From a checkpoint of a small multi-label image tagger: norm layernorm, 195000 training examples.
Rows from block 3, named by matrix and row number. Rows with one number belong to one neuron. Each number is 500 + 50 x the weight over its row's rms, rounded and kept within 0 to 999. All counts start at 0. Numbers have three digits each. After the name is the row's rms in percent of the matrix's.
# gate: MLP gate (model.blocks.3.mlp.gate.weight, 336x128), inputs 0-127
# fc1: MLP up (model.blocks.3.mlp.fc1.weight, 336x128), inputs 0-127
# fc2: MLP down (model.blocks.3.mlp.fc2.weight, 128x336, transposed), outputs 0-127
gate.9 065:496501514497501512473495497497428529499688511505505519514588415502454503470497507441485500630501495482504501491559509530495569499503485520499484497433452498506513442500499484478585501592505456483495517499655530486509424500489554458502272591494492336539511495504568491504474547513382486516487619511499498497502490491501540492492500660500558484513527504502500502479501510481533500444509
fc1.9 088:494495445499500611335469498409551506500497253513318499581461494489503509489499496502501495496557494462502523504496558484526478545512484491502497447516628521414489502558489548572491503501485640510495493503499488551502499621497499446498509463503519505465505497489498511493510483490508498501555480524501484496504506523528457525509497416504500499489482599504679500435518492507429501500513
fc2.9 079:500500510501499413490513534507498587524509502492470501497443494678523608521509381495542547457497495462497502498500496499482481513494507506537509542479496559518538494453503504505369499300537501564494496455532481498497281500507479432637439557543500513501437493489504463511499502501489500440584517507499491509485501504500488517505499504505500500536535458496493574385366588492500514588490
gate.10 100:426494483326481518498491492501520502653512525491509503525533515497565466557513332447506544577482511496472477501426456277483428478482499475498512544545407480490503471621448498473495501514523529466503496538515502383443498505536387501510553499476515483469597491520504550506502462499509509468499497531551524413485435493514493523454469500501501518551506593520415569557528462571490506524507
fc1.10 107:500503440506487518416486366487499499599567488527505513521377557440507554491432501474498491495612499392510521497529489550502514471501473515504462486498391524511507517490469479502490497500490592504618527444590456514450500509473637494407454381534486485496487483444520510427505429472380457563502466587438485546527573479451512471499499507404431447432506487506480478466505508525415609595483
fc2.10 111:539543544495520651487502513520545481468495379327548420552494534428478497518459495550510504502497494446498496624498505474511482443502485534544532525528361562484437523639472469474512511505488502478496499575448474502488502520467499528426499393539503492505514520438673602529483487572525448510518460409479509540454396464498487493537520420524506492477560483500463509506450428539540455543486
gate.11 138:472502447508522491535492465592502506505586462511483442489511557542430465498498489482524503503501467496523427492495503519485515573563500512513420506412402578476474486599490538511318485586393499504500506576419497555404531539595526523420508488334478447474495515496373616502364445444591458528564483499496500469503528472500461499506522460458505483476513431568504560487501496496497501497512
fc1.11 116:618464512417555482557357498498485527489580480534499480482529433487505392471501485637498538500489501494518616466420499510467629475551466503499410528458502497458451477526597493511483518502522426498332529501501471524488506567501499438453500499475516478456508384499499508579542502485430419514528493599472492493442446453503479496474522563479498500500513395344500504502512510438498505452504
fc2.11 137:499403446499315476507470427492488502614509501415529498515569460514497540517551500468480504410500515662454515490498472500400501439386509510489568527520508512494502506420488453500464545496567486543500494463506494393506452472487518564574509607598525513464480392552501523462608505308530527478495479489500514534503499537431492505491504498542500519511488579510508500447499506434544510483494
gate.13 126:542501543540516499500499487492524558486500505501586561518515491511506509374496499525509534567542501486445437472488501507605513497640513666500497508508445553461504500505402508474355520544485553507499539599516485493499558610510518497513484629582517519503502498498499502506456528409511496502505480498541505447468640513495492524509500489566494548484510498559516514578391499571697495501521
fc1.13 111:503513549517504500451504492499500554564493488487495518442365499504435513496493501478472661498539553431584499516505500505434381482499510483486472538581498503506471498495491489500532494483407499518503478464550502491500462525558500500549430411530497428366490358493504525513440472501490481402529489372578509535478494496491524403504469376518465479488496440631652500508493483617500511528521
fc2.13 110:512466486387585509485495499482465498473471524503517508488561573505487456587537491680518509489612420512433497531492649523542499505493514505500500504499514521492512530508544509510464503393502469499511466621502536571511404491464674491533462494486508480525623493497500518470382477497506455536488514507397447491529486553449493468523598619438558572499514518502482526503513496498476423456559
gate.14 115:492505455466499515676525498498524469521508525555526593510500556518522490534508502545488521511509458540654470491572491494432404490508639493494502667397348533459501627436495351500484499508509528504488483486578501483454505505534544467443554544356528491557515490488494479499507493502509503503498409500493505502461425486425530500529513476499451454510495500539509489472417508484492489530500
fc1.14 132:500471500528424507507484498468487503488486496493477516486500457499490478540475523485471532489529506457484489517503520501536525500494462524433491397523741502536498472506515507497504415449477494484572518513500486546501524496500511507506545474509505498708462467494464478511498502501495488495518576497505497664519559481810544504484504510470519511506498478482545514499471430491523499545500
fc2.14 113:498503474504601503475500548503530498482493520503514518503508499488518506433550510505544507511475500517494513517498505533505454509466499484531490564485433481362504565504536492484437504519503563507552503445501495441553514506498469468495409464492469386267538492488515569519508492575489525520444470487491472266552515504307513377458554615503513463495499500509497503473509481493485526470485
gate.15 072:464441408521497505507548422527513495524585517505482547502494484479497506573460488485413485485500532633414503418506498604536565478541519500502479502461543464456541557478481501489497542525494500482504486471505608532477500447484544503521501417473544780488614469505513463486495484467492555489530517539531509497495480497448464490642486413521492567463496500501525485495569500483513513540344
fc1.15 076:461493545390504523479481496494449497495499493446564509458528395476390428483470465515450484501442566554513500540509572430498561482507533529600471469449475500491549501645502480500633503501484528492444487395506498471582495506459542460563500523590493407554488508485544559499512495583605483552574403517599425499504445455528501604474512509458482409500551497502513452447556462552541520476377
fc2.15 093:569495441499512478503552482520485492420486517474463520543504474502501466491539449515501498506435504492515508609517643508459637502330523497583507499464497501482461589431480521474476516499482500493515503503456427524500438509498422505567500441494522543493518491497515473489504541414552435533487463627465595509401478479428457505521519504513523482443397442432690402423558498503505556494448
gate.16 169:515498502513500500437412496425497469546506499425508550457497681544530469462387498566422526472506387508485520499571457491508499507499502627508623499445467332509500506507588661532509500507506531496555507494508497425596478529479458499425503509652576515509495496513502480518440544486501479464615499499493524521516510507575501500502526423500488511568535497497499507501508499559498500500567
fc1.16 123:583540533558501521501466424495496504506522495500543581533508496578715515389505499505469495338531510551499573481574500580500526502499502430499440495487471421541527476559497496522520498504412487487542504499494512517500534500494407510443558475526501623605477480383352489532477426504523568522499502429594508455482523505559516562571499554494473595492425500500495517515508500497487503500500
fc2.16 160:506495395499496540500535499552551500497507524486497526528576505526627442474477411531435597550579512494470613425616488528502541505499433434512500461498444439576505458516485552512497526534416401500479515503607463535497502423449459499488475531507506544487498537504494478387493565485486530505569427500500429497480691499606501599580503513412473597499419458496503501512500496452500500491475
gate.18 102:493511498496500661478583502401510504479480447485501582613434596491496490495471469554449489522502566499495466484498553462457600530497532506540534500593625489505425491537501538499444493643503504426484499526482610499496494552492497503508500501475620432495415498631522499501460486517537500516608496520393465476613494474500424494484501502495461501463502538501504427438522387561505459499464
fc1.18 100:502497596521471499543501517653537509514516495502505448527449613498507514555506502500542507500500486512416461504505502502619457396453434555555483402524469542571507579498507497546487491525492499517493505505519502442496488440603343485497499512408475473498484531501500381563425554477623590509378478631562502467493535519491501559499496496513452528538500440399489497495420496487522503592514
fc2.18 092:514506601550334463614506368498504457500443498531491450472483518506499497462481636515479500507529479527494503496517491510498561498499494455503497500494496520584508485502505408504424580638374502466466508597498497523495470293503503479493502515424500520484442509441485502422477495490500509575498494502499480541498495451537525505499440500499451381379504536502473500497498500449506577585447
gate.20 122:515438525461494417537386539439500509494461580521523518494490499596588554512498498500505580501609502527446472473638485537497528558399501496517535502499464492502506539522462486489476494606475504502492497479485505531586492502460471494482557506493524498503501374453586435500478500512451509541511481501435379483417537457471500479668606462518501496448505541446378500540395502494489404579416
fc1.20 124:520502509503459546507461502438504403432484501606523538528600492551516497499482502508485509500456466520517498497478496521529514569537500507446459446540520474500499507510451609501470507496414501520574551503413532382471470447626595531451521481518456353564499499510523494341439518718522494478454520504488500408507510514466433500506502536460536483493494566472507472520500399468612492512506
fc2.20 120:483481529504543668452550537510532459499566502467434523553478507467484646493524504519448530495235516517482507545510519431519500444520485502509396459508502501480418405456496513491479516556491495415618468474461460456455506549489480499500514557481501452508473489477511492551519479538474489485503501541503569447554500603447485563484537468505493427494498512501533497499499408641486574533510
gate.21 119:463492672524498504510501480504491496500482484496488491500504480553499499504493523504413661500673624492507568488505502567505489458425546502522464499457512488470500535487455480484498587490528511456501502429528502499510493490548639394372497487503494484513456403495503455492452540501516490425504500524573536495465466497616478491487444580447461377369484581502493502479575554525494512501519
fc1.21 168:478532705500512570489505420498528503495516495501493492501476576541494540575497500506396501519607557492519504483506491368496587507475506528488477499732499496496502488519311516487500448499377554499494506453454595505500497479590501497568501503500497483557500450500495505537493531492501511505509500538504493464494514538466500449424501397497510468416481501557512508457491510569531448476499
fc2.21 163:504509487498479485499421596520460488502500502514498516458497543497440509499512500413636500514494281508503500490571471436502503624500509489495449482490518543458532503497509510567453496438499501503548452404419517431501539525511544768525503533476498532404515534511533465506505500493499507473511581507504470502507495513504490511440500485496500543494541407492494537486400360485491492497486
gate.26 112:498443620465502631475503488444496507481495452463420515439658500512501498496570509495500508540498495523482481480484552588670482499496501501497496490481480484496495484522484496639500489499503488517501537346566517429529444537527523512485544433393468454492516505496521442613540495474484500483502522531492591450408551515565560454626531547448548588477515506467502510520499388492533515510576
fc1.26 103:493516461504486409473494644496557456537500508492570512455496517450338498502453552533552491499538447500562499499533576514522624497656512394578524506405495522575428501503502419500452511497412494464516547471508460500522535526499516501543448635498517581498441415541483512474536514542438526503531504548500504533551502422503514496467542492561501490506431513451512578629500607499499485565497
fc2.26 114:504333494509498521502531496490500511500466488416496506582503427537489494490496457495493578500502513500523483476608479509499442520507502516534513499495519499491453439578451472479495650501500475488501503288499525495545493510494498486495473503504484386615532496591534498524485458531484484734497573528491522423365550500411490501435512491498507499499441533491522456520507495558477501514513
gate.28 100:502495523481503484471529499605488437502494585491516533571683502495469539508510505471588514492522506498495469491490614508496499382495424529517630437444552560448538521483544528551481471444457558450512520501548499493506591571528494496414482526641515513524461450471503517608504493612507498411396538476438465499501522409495437538498538640550510492468467510500492491481439487439473431495495
fc1.28 095:461517454575447524507539501590410504477507524409410481440493504500511489619563517505513557504489513501624451510493477467537497501439512602515608558462546565455448557436521450504384462416524512409509557324518530505502488493524608416493488410492535504510448449588498445520517513417487468506535514466455386549506521530507480478479504504512526483513453505471481499385548449455493557493520
fc2.28 101:518522508492461526492754515555480499494522492512479539517604492484439503493501525606495477421461503484519520533455484655564506451582497691558489453545519531527504531484476530471480514498586520510495494523503591507460445503536505519539542372467535407483591473478479505466503491481446503504528508505487587560553481497490578509553512498509588562484559531495559465518495489497516555485489
gate.29 144:505500498561500513485531494491498486491504478639507502454500489557495502512497499405481469494495498494427499497285503446520496500500499493490498503502498503512465419515491500462512496498401516505521647499507463485500504496466503500508492487473529523449582515508547488435543441516541512501502501499494470682494497501570449497506501603500492471408500530499461205498484483499530502516492
fc1.29 176:503499487527528823499500437501492498462502504497523511505454491496500510545480539499492271465500499506509485480351510502612504564516502496495426533502500505516501440459497502426515482497498497472404516504488486505494567523504500501500500525501547571574527558523532422490498565494557502504497491540499511650503504498517481497500442506497489408497524498475492498492479503496532481527500
fc2.29 164:495502495488447274510479500491500517507508477499496502484578509449507469452481471513502770504487500507500498530712482558445508506504485481513508498505569500462501558529493449504510501495500507500505429472472513493471495490497509460501501500511475463498392439501399501521434501488424429460475533445499498371502496501445567548518552491502483576503502508499520586481499501526492496418503
gate.30 144:505503348506539466495489494500518439451500509500500498547484441394585523428471489412498501485566527424525648561518360473501430491499482525508480503433501501500481500507476499496486494537534501511511411497498440427498495612443516515506470427598495553447496570505499510433463497462497500546537484582395501635490578519502486529324454561507503503526583500511469460473449567444498496521446
fc1.30 128:501509480326534536409504504500503447524336500499511504501576482525515566514503497526456500502494475501484562504492487509499461524502500474533483436360485438501511426613505517472544499496586475521474431532496576446495407496583492499519615499478543443504501437493553577475539500512496484490505503506609635490498499499514516463480493523496510502686496502452334509532518502503488512465469
fc2.30 147:463489535366498512506512503443501542504466488501495471508484454476520500423507487497418522502568472488515493586482488585545525498521491383656501464413303549519504500477563517447426497501474498518438641483507496569467421494517536497493499471482502418526525486448496505531676508506454446502627538500502611507492481454491516472473623535545483538460502518482499499498521512501522476535458
gate.31 102:555464508531337636488476509478470508483622432512538500502491520499508496496525501468500535506653506627491579538492485504490464480444523499485528484495427517535398457505509508425491517500636489498478490617532647410521499525538498530518444527528450527504507496536363502483502529498526498506498521496491485531496398472533546509466541637476511496501476587499503580518505474434441543468504
fc1.31 093:500490419501499483522529382499416528336606647478479492489601654506521479490502505491500539532559488463454473522499547472527422457491557518434493500504422502502389536503668400493465516461497519427501467507514469465524468609564486564494498483488510542496514483486476505437475507494540419504493508478500505470494494390517473532505474532496515506511509562524509499503500489498349577496441
fc2.31 081:469475491576493550497482508549466495487496562501513497589501399470419528500515460499529527507707485416488531510608418420522476505471492477701498525582503499513493509395433523480498528591498470487501481450442562522494501500498459521451442486482573520495438513570331464495539507503469439497572471511504530624471465446509500510503504505488500500537434507484502516525477470458539529592501
gate.33 111:469491468459498531505475415464514466511485488499536509504490501502484505500490516609484549503455503496549488586459565477601384511488492517642490550501583440540510473449499488531519501491466529513746498538486328509460499501452503488624553521457492505524565499501542492489501556540537570517505500499508521402507511433470582502542473498489496498416595485451537501500505514548499355499499
fc1.33 139:489500512430504459515491495549500540499515500443500481493619478393507495729492498605497499500493492465515530502494496549506534436509500500501430476496550506345500498487502504497496524546480457446496526506463439434493507471382501593546461449499502524476502501487533318453404410440490476643492512381500505499499497501492487530512459502501504441497500532496484552487499499640501492523502
fc2.33 128:479497518506492697506499540467497496491506572540545524593430521557486523360541496419502514547522511498479511534507484516535502502475510500498509505502450485568461488554498503482500496435500527489487485530590517545546498508508472503499500504498559507493465439482526517495525627537498612381503500660494542489517502534482276524466496460503501502507499500498515497489491500291499509515477
gate.34 153:647474500508497498456469500502429500445556484502483502495499490500486483506661637512481505499511746509496503494567347497526501509518495509496333519434472506536491484499510439500509510399411496593492406491503499509506495451494547510502500486500507483503500404502526506501445485502500431557485474355510504499400474484497514504500500472525486492447490504495501447518489492502500469560500
fc1.34 172:512492501499501502499471500496526509513421487499535499499487452492502567503528500499500580498407409494496471495483514426517494499517693500503499464500497487470577539536500506498499460497593494508494501499339505486515480499498458468493509500676502507499496768499510491511500500499577501501503501499511480456509577501614536504515501357522500511493500499501508376500502605495463502458496
fc2.34 106:497567440496532420472511501506505488502474499486364506503502522412489438467531519475465374499494488455530508423505546506505482500501501516554478433400435499502492488593495522485531498511460384594498486536335499497412358317509492393495507548514431525503492482472534501521464544479534416501496470568503489597427503496499467505473501498537494458422444562534515433478578440499495482436499
gate.35 099:499527504508488500502513456578533394504475553500483491534511628499447486484428491503484594561440619524504528555482584446515553411500499526506500483560548577496495511623492498393509499460484501497490488509558514473506522532527499512388500395523539420538501479517383489504486505404531521546541516449500501505501378618474581634500492509561543497532384481502395467465589527482488499470485
fc1.35 119:507668483492559407471498494620512457497491532490506492615507534491505445582474517452520530436496486499603507508671533488498474554500603434502479498451441513498452526514507531550553505574608508491489617500495466597494507494442571492529560500495491494505517661564498423496514536442498505496503499500482509501498505491514496425509530453349506494476413493493535541510486497503469399471494
fc2.35 116:456518500580546422489473501660501447565483530559495536529511592497479501559499504496583555503500488494729519494500502499640502504495508431497485561475464527501507503438583509583516503384499502498499588509527471475438495484412474360537525564492414534500498545499423450549500522476524495500497514450513511500520503499549491472481479490481523516467465456509503505526368382523495471418500
gate.36 125:508478488583500557404512599507473505434442518353524500531512458498460447448489496583559503499492515490502420555470605500516570499549488501506474529524466602454498493529388506503513502547416601495424567614494507524536500468410536496475459568499509577499416381506495496519591507598496615453488481502494480517542438500443550485442519499547523491441497435353467476515484449499516508496549
fc1.36 114:499455449322501489522499539449503502528565511520470436488480301512498484477580499492457523476502503495501511499532545566500489460479499444537515578502497492498500478514476435489528558385531437502511504428452504542480330516496438531502644495451570507502539506467343552507533496503535408462644511496521559489450474481485509480545516469510484482503499501503464494501508522572501399524568
fc2.36 123:432572495497506500494630490449537511504450532494468490565493566499525536601497426533587497635499526453502581536461426435486501539467487480511557499506529451500500503505558543501520492467384504560579479491459513501501513504506552516493492455512393564555482515572569546475369437470500476533576598500578403415532499491541522428560495497493434512507496410576481621462490501502499500360526
gate.37 121:477525503520514479474593504402535484454505499505445468479546609505341533482496518378505504517489523500522498544497484469485517631487509413534500505501509503499475513499492554511540502488486502508488508509485348511478509543501517675493476500541495517476485501514695578608594587516551478383539493465537500458508524476500443527513453477509502438486558521476444476485478590494563440507430
fc1.37 122:476370560525435507518504493620519378451405461446461486501458478519508474520522477493469499532477508495427523501407505485484532504485440461500504522617527515383636576494538530484499397576436522544499581454499473506499448591476501485485501540501612531473534501525447564528377475497503360552448399489499496489492493588492428520457433500503499564587487525524498494499531558520502504532547
fc2.37 141:576529509526376542527478448509497506404384522498507493487515498377496449607583490509452493497508492540508494495503524447503499497511406419467605560485491514416408506559508525549492460490509494510485508518589489481512613501321503499440487500500518487497505513454483552526342565490514564500472458411602489390504506478501507495499492494502485481486507589636587470510499516500475499505499
gate.38 133:495522496505484543344373502479516431521492500509513503568496507504495496492620506493477528501529599602502498536596512351486499555509510523515499515490529576466500500541496513425570500448498543494510503581500510457518469561509364533421546524442592450388496490531493483506484513506489502396398483489500550508504380482401499526576501501468502507499492519503503553511500461561664499560483
fc1.38 130:498492543458492432510491491511445498469508626498517588500438547610435618429477511500505467550505592502503499501584500494501511517505475499495591462526448564497416511501457481420470491475423517498514498489502558504463438570531500533548386535506323315564515492503386435396413488504485473576430482512458504498495494458468507493505496516501465555500487393445527500510484501472532550509499
fc2.38 126:487522515500499496501475511402505487470533499427503514518537484494494515317406418532496500504429466502488502472506471452507510499544453641508561504489509482475463425466547483501506499507600502518531521473504416502613418614569555505538427497515616503425454499414514526388441497529500488482426500517489577498609495495519501494502451569595610497602468494380490509461537484509476450501499
gate.39 162:495480531504497363477502592511503503505425490503542385634527472430531544483501604478481426495494590503535462519501491493525380521546513537515509491464498462624487489473409499533497499461514498497493499466504500485719593452493511523476462575448504501502543522526467500503456488475489515512481527541517470469499297575507523409462582586462472540476493501490477501500445508501500501466499
fc1.39 144:499532476487460530605468500477502506570499483429441504472551391521567479506513504501493487537499516374595521504477416506509567486387406635538340544469501451467497485472471467477538498337556509454625444471495506414455444524469593487503549491510471460547496501488499501422501482493469500481501498441495518555420378508541501479485495483516397500476463482488491499504493502454469522516387
fc2.39 154:492498489445476562512399519467478501487580476432478581431551505576516469495490519578522574791436561520501525500497497450478496525495500475543492514493531507514509463450495463505488482471499495499486502565455529502507503598489498507542499464486506469498468480547506429476507497500500556501491525490478493516501534547526399466669471527428508415511500525516479596489639623500539527540558
gate.41 125:490593494493435489636504496493498457532507485477505512522631484571481467470504500484518500483514510393499511539500491504501488508496536524490340507500489487460496451492495424550572592419420490404486495502495405501501449560484486505564538464459526516524469566489517495476379496532458490525508484503506500633493256457499488439507516452490402493501490498531493421501440514499398501491502
fc1.41 114:499404625458509543430466521495492506511457500495542495654460498493519516490506651507466499558490517501508472504458511547385501495493500503502531494293479503540447507465492671500499523624500500508498439469502501466491520514501507487431399582473477426437532493455421487497522545499501499525458559525466528472492466459495363550479509495443500516455490492408511555518535500472534496508415
fc2.41 107:551571450307511498590500438517497534493461493490408513415541500525457497502394478468508503544511677324517538387497533427502501562536503496502437523568511467526452455500490524482470497445498503491519520633485498499623503501471534491468500399502533441586494514553481503521507506499506486541550519510548519543565442506541491446491489501493484506505494564489512450514411602488471534528501
gate.42 138:455483521489480469503497497489463497491590544495287501470508510411586501506498500502540459493498521452506581494447483547482514396362384504451566526492503492491498626620459469503313487501503586494523539452480501462394484472533495503498514475505504593551502477499483496439389478525520527515510517564417557503538625509497504454445502501533499525514543504471487501456506519513491525537502
fc1.42 116:502494532455481554468495405512458518507522497517522546515495502500513485530415403495433494501495548474444478570500501517513513490503402582464497569601529486500466302519483472539471492495414522494496515375462531499447539429517626414534543483503564510556514495487519547496485461592372500471504505494570447499469499507503490419504520447413522449491502511388510546487657421508426551495535
fc2.42 130:550649456493485500560416457486499628460518384485581477516503444523499576477502488531537502541514501494477462506617523444556507485561503563498342525471473516459496516522512466501471507474516472428506580512484452508506430529532510444510556500531520476477512570387471471577500459386526467375568487529623488608397518486496503535548447486508498505414499549501504492558501472458489515588472
gate.44 135:502501581503499499497436441503500494501552489532507503544513470489575504500461499496490528500496794510703515499493497500494498500601470501504500603513493488490492497476498500499499491635585517514506484554507500500543467550525502473498516510519490550506494479500504500515494494500505503500517524543465495500502502504491274502485565515501499477479497512501503514499506663495499499608504
fc1.44 137:482493516485512484507534493500488510505506380305419521452495498499567497504498500555493509528459351498491533518486409506497499519512495504501589510499540493499514472429505500468541521705703442503487509470535463447474521482396390500486390491571602505500489490465488498499498496498501497504510509523529493510524490512493490522518380501500525516469511361421499497503499481482506489488504
fc2.44 125:607469522478505484483560496516523357443536452511498499556501482471505529491496531499497505492503469473491500594583304557500495568489586505500464451403499503492403474511308502503452516590496442459495515499526498518500533501499505456478473438500517521422478490506486500500488503462503489499470585501504546498511507508483548362488534566449485620561508472474589479506512347496494526405511
gate.45 162:552508496508499517446503503476511497498541543642496500499475508635471502531504525497470192499492498496409510497427501403564486496497562501525509505500566484496502494498496505465500506546411532477525502508500481475502453457507501503497503506496494508510483544519546529497502493507520533500503503498572502536491499468585524756508497499575500504403507499495510406494502501519442524499505
fc1.45 163:503500500521457496501443446499500488472511664504500493499375494481508498501487498506492206512500592500500490493330499508519506510501496487507496492496500531533451455500490500489497401500500479499500462518544507516506501497515497498501507482490505502454503579520499459498501493550515525478525512573497504499474494503582515482542497500511504332481515499476501521500508520507499285617503
fc2.45 135:503475503502496500573494495491484497506470475483500491515671499405498449501538499403499856521501486510493490511616499508328449507461503486432502512503502534503494466500499500540504563494502464589499513459518553507488503516515503504509499501489487463499525414448472502535502510484462502500473493495499522484500503610493498504502501496498485588485444512553571501517529492429497525506474
gate.46 079:497507505533495440501400501463459501515501495484498598469427495494555500507494496474601475584516498500459515497500497474638575609542498498662505675498502500473463490511589496442509518536459502491466538602486540525548523499526521520500485581500505521409500498498486506499497529499456457500509501522522504504576504545573502444504703492509423501492551574601583495486495497465627507459491
fc1.46 082:497512587588495415466491499479515503499504466560490530501345525494503464517492494493499500577500388423521667492498620419523493503536506520497598521440553496337484502515503549493532504417548496464494497523487531508499554492510500503497625492499385531465399508494525438465640587503510509529505497586504499513489574501535546599487506506507463493564500517529525447484501541416540534474505
fc2.46 082:506527491527703513506526520409511494499502465526547490537481503622521533388488404490501534522501499473457464492529500586478501482531535500501498391524496487496499555503505510571495499537499501496497494495488489523455479508439366500505499322594568480543501572482508415625502492549510570496508406540481494501517483466633487500495491458596481509500500582501534507507542519499498470649522
gate.48 080:572378468509509521499473481489543446483454523457523503525499480536582509624411513501556661466566458541578503531566501499470497518502476511576552451410487441446450492554510496515521492490592557495518481472444472510499474517482525537498522388499499557542508376499541500494569503512429530462506423500471492509518510534470512519512327440533504433430501501495481499608491463521441469668550
fc1.48 086:514499512481494512470677496492443507497519509518517512487486514513425243477404517494501509498472521520527487480441563363525519501490482504432474443587503509463533500493496497479486499382510494560505495517488554513541571560442506496467471475509485541382494447513433501542484522451492485510519562447586500456512503531576617491486456531562491602517472439509499510491469510380457583486488
fc2.48 084:525504506523528500508500501501502554478539502561501421523540486501533398494426500498609532487484460520535507498506576491553501486496503482409498503541449481475436536506480494496502494294585463499504510530513502416499538493469508528498597514470425510505526536397538646548454545498494526497500673428527509498502493563500515551455390502502614699520498497503501499539495505494500574485480
gate.49 080:503497551480500489533500489475495513542520512472524495490511530496501569545572503535495445478525512519539485518509498479523498456412501548569491497510535517500519443497506488505557496499450506501501452561541502501507501484621351474518444500509506518542563404501636506589452525285439605338499523528452591502499347543484510492479465531464493592507544472497514428496504505524471361485478
fc1.49 088:538483667515495576474506504474499500572492538528336458521346515497429527510527499533485510544513418484501519441513497473546510494493457505512485497478531501578529425491503475440497496411531500516501321656495488477499523514406486497501535415498497501515483498592503501461498516456461504499480517498573503499414491465503461526521564504522503507501509502500453657556512602434505503607483
fc2.49 093:576463661505502542543575515464499545568500507500436545508504499551499500492424449581458449550493460503443572550495495481546500463475494505499502497467550496500540500515536502499400464319578504557568467489519522593526496500459585483463514507500504498475435510632405492471495499477493501512619468504576506502501503494495497548533480491483510410566480571502507695465498624449506528501526
gate.50 139:501441548485501397566460512351495477457515502443505561507619494501470436505511445491488524538413565512570452427409510536504475516499489636499606461506493478498531507470537561527498599554510500487538489508527500431568510505471499545483501520495505633531586501492376499488404496516479519626488475501505504497502677486529556540446480515521465511472523458538492484502494500543640500498502
fc1.50 131:397483585568568459369492496413402381520482508498548501550479486507459475498581524420612500503528536501500495469521461601508469501475516463597506281481484528493498452507484477558500514489469484509450495469502513518509478516461412506500507413507507555551501455502473544551513528550516499515519468355589486500434466502500598497476502501500454585548502538600521491503548483510594502460499
fc2.50 130:506538352462514515507486505554496527493517506506488551500530500519410471490452502506502499467441393505625516592523546460509563469531399485636502491490516512476491493545501523443519447414463510461479498495465502504502382502498516486529495511452500485517472488436502499467500495446510629383503444525607506498500506509502443509559498519503482446352455732501510517455564563485503463508492
gate.51 090:520569418491503358515504512529506497520489460461492545480430403436536515482453537553388470469562400481349526547547457490478463452523501529436490507485520327506491491537488547491498473541439513527505492522500488494494493439502564507496478507496503572516496502515419571498559485424539485521491402410496662493501483483501495455506347481610501497581477499504499499499522597575501478496501
fc1.51 123:491456577431503502502564549472495540506500472515474497505495519497520548382507506481538523506516509752492506355564477514498504498503494575508504479504627513500392610383483500534487497509500504479511620505500602493587527341498499514499478510498491588499550498467538456513497544536484476518530508646517463499496458490565515535532496506545497481569505480490505488528461498473549518517512
fc2.51 110:471484509455469469481506503473493612511502458484513473486514505640494495501488498522578491499422586580532643483500524389489452402548511499440413501503495473501501495452462500460511479461547471494474499498514563472504501504463530407397608477493555557501472457505436500543497490463496512530504499592510330542469320498541501522520429489468408447538471499481497489524541463488499524476650
gate.52 035:507572505520519492494455504509519628526488444522479501507516516412509527501474516551503499502592481524546502477531494490551452452499509488501425516495505413484492500822473403505509477577454496488465500485495563543533478442504419499510544550500551519484497445460497499429536557507595501503492504432447496422499501515531456495514511333494450532366507518492500495527532466501501490478497
fc1.52 044:495498494497499507503469521395557508576477523501354516508493500572542529507405499520538507508575505624505507484501512461519505500434466540540518483508507530494477481456364479541486506562578514494501510486499649602498495501498320519508625506497501616492479498507500421499598536490510498333502473474450509498514509500526505333500496479545528439525501489531441483490495506490495495502451
fc2.52 037:502490500476500507515329572469533643637499504501512510535472501503500499477474442477505511591557567637500494499498448482503545555431495515506472499449611489486510452496501498504429515641487509474488499496521635500500505493506462550484497516650500503518493514554503491515586498558494492498502500536409438527504518504547517469506480314476438514515446469499456498572460432443441524473508
gate.53 125:511505501496503510438537515493532431494426509438535497390615517482581493472484528633501499503455511423495504488463495425509475508509484494416504607496503659461690498582493486486490490670472478496475499461465505497512416417492499539494513586502502538512515480491499504384499503501461458504497496503509496504620489490507606471509546548538498609468484512502478506510554566543499552503426
fc1.53 151:492512464456571527522479542500466502673528490475534522509480506485589418411525398506440515510493639488348489491446484498508499474482479577501495439493528438521528501499506487444489416576498500475492516513450538467502439522456501501498473496571524545493542502502499501479394491496525496436552494433542499516500499502498445577488538505546407504502479506356501644447453692495466483521502
fc2.53 147:573500471446501501500425535507496647538502338505482509561388518412506543491532497493500503503473502549382471499505453470505457428460504498520541482508503433517409514440479498496499514532505607496410503527570548519471475490549500486528500461532508498502545493500541528527512504467554497299600455497461502504425480505416470541510535564507505444526515508479625605493525573488468419601526
gate.54 138:499513353553500507487504503495514485500504478432495499436321504513573507501497501500572503462485477500445502586500498517431622519500510385471500509444490481481491501494500500441472513496503503500512503498522441550495331501495521500507493330521497482508471476487475514498523480476482343491506476500497528509486477482503514522468221491494501514489510505470500512481501485447514488570498
fc1.54 128:496527494410505501510514494502498505501509525508458476508498525497512422501514477501524564499270485490500500494509653486510491568468616447522515509557502497506466467468519498466563498499538450509506349513501519470500669498463577534500563493501487500496490755497638507501509496534474547502479503509624512545500495502504507514457456498505502521496492498481473498497459503495493505500503
fc2.54 102:476579504372585505469491518541617493429527523502485607499495507479597490483499515508441523507494489467517481571557483506519430484489494453542471502545489444479514495477502472506489471470582453458483527464505520560537519502490500513532687658415509491502492496363533523492500566554556498483482488498468444488481342522508430506487703495450476515436525520509525516486521536478488504549494
gate.55 125:429479497480501471499525402501548499506552475499468572708505318498545507506413499499492494496506449494598496476499450590500561486501476518500482521549502506496521570501518463585495481663655491500490495560499498504493508514500485507489502484476560584484512500496504499500509498489493500499540576499505481515502593501499499504519551521517422484526504265481493498528450521494447497539495
fc1.55 122:482496366498495499496512500351523500501500524503506527489644417495515505467586493502621493487500310499503500507418416511505494489487500503500501500518547542494509492494469522502522500400497500434496500514505496499461459504478506521505454565496476771507495559472523484571500500500497503449500426501500500501572500501555496500618501497565479497501498457496498501391423427500506501502499
fc2.55 118:324523473494536488506493469581531503503496533505463500505459609527413551573500418462489540377522558557498511446499488492460491492525442545546504527502504509499520662504516506592517504418498500640499438470515520390512588499480499577419579617550502509520529488502488499509500494567425530591501527501502369511500495543355501491493477502505506473495460560493498488546467502532503484512448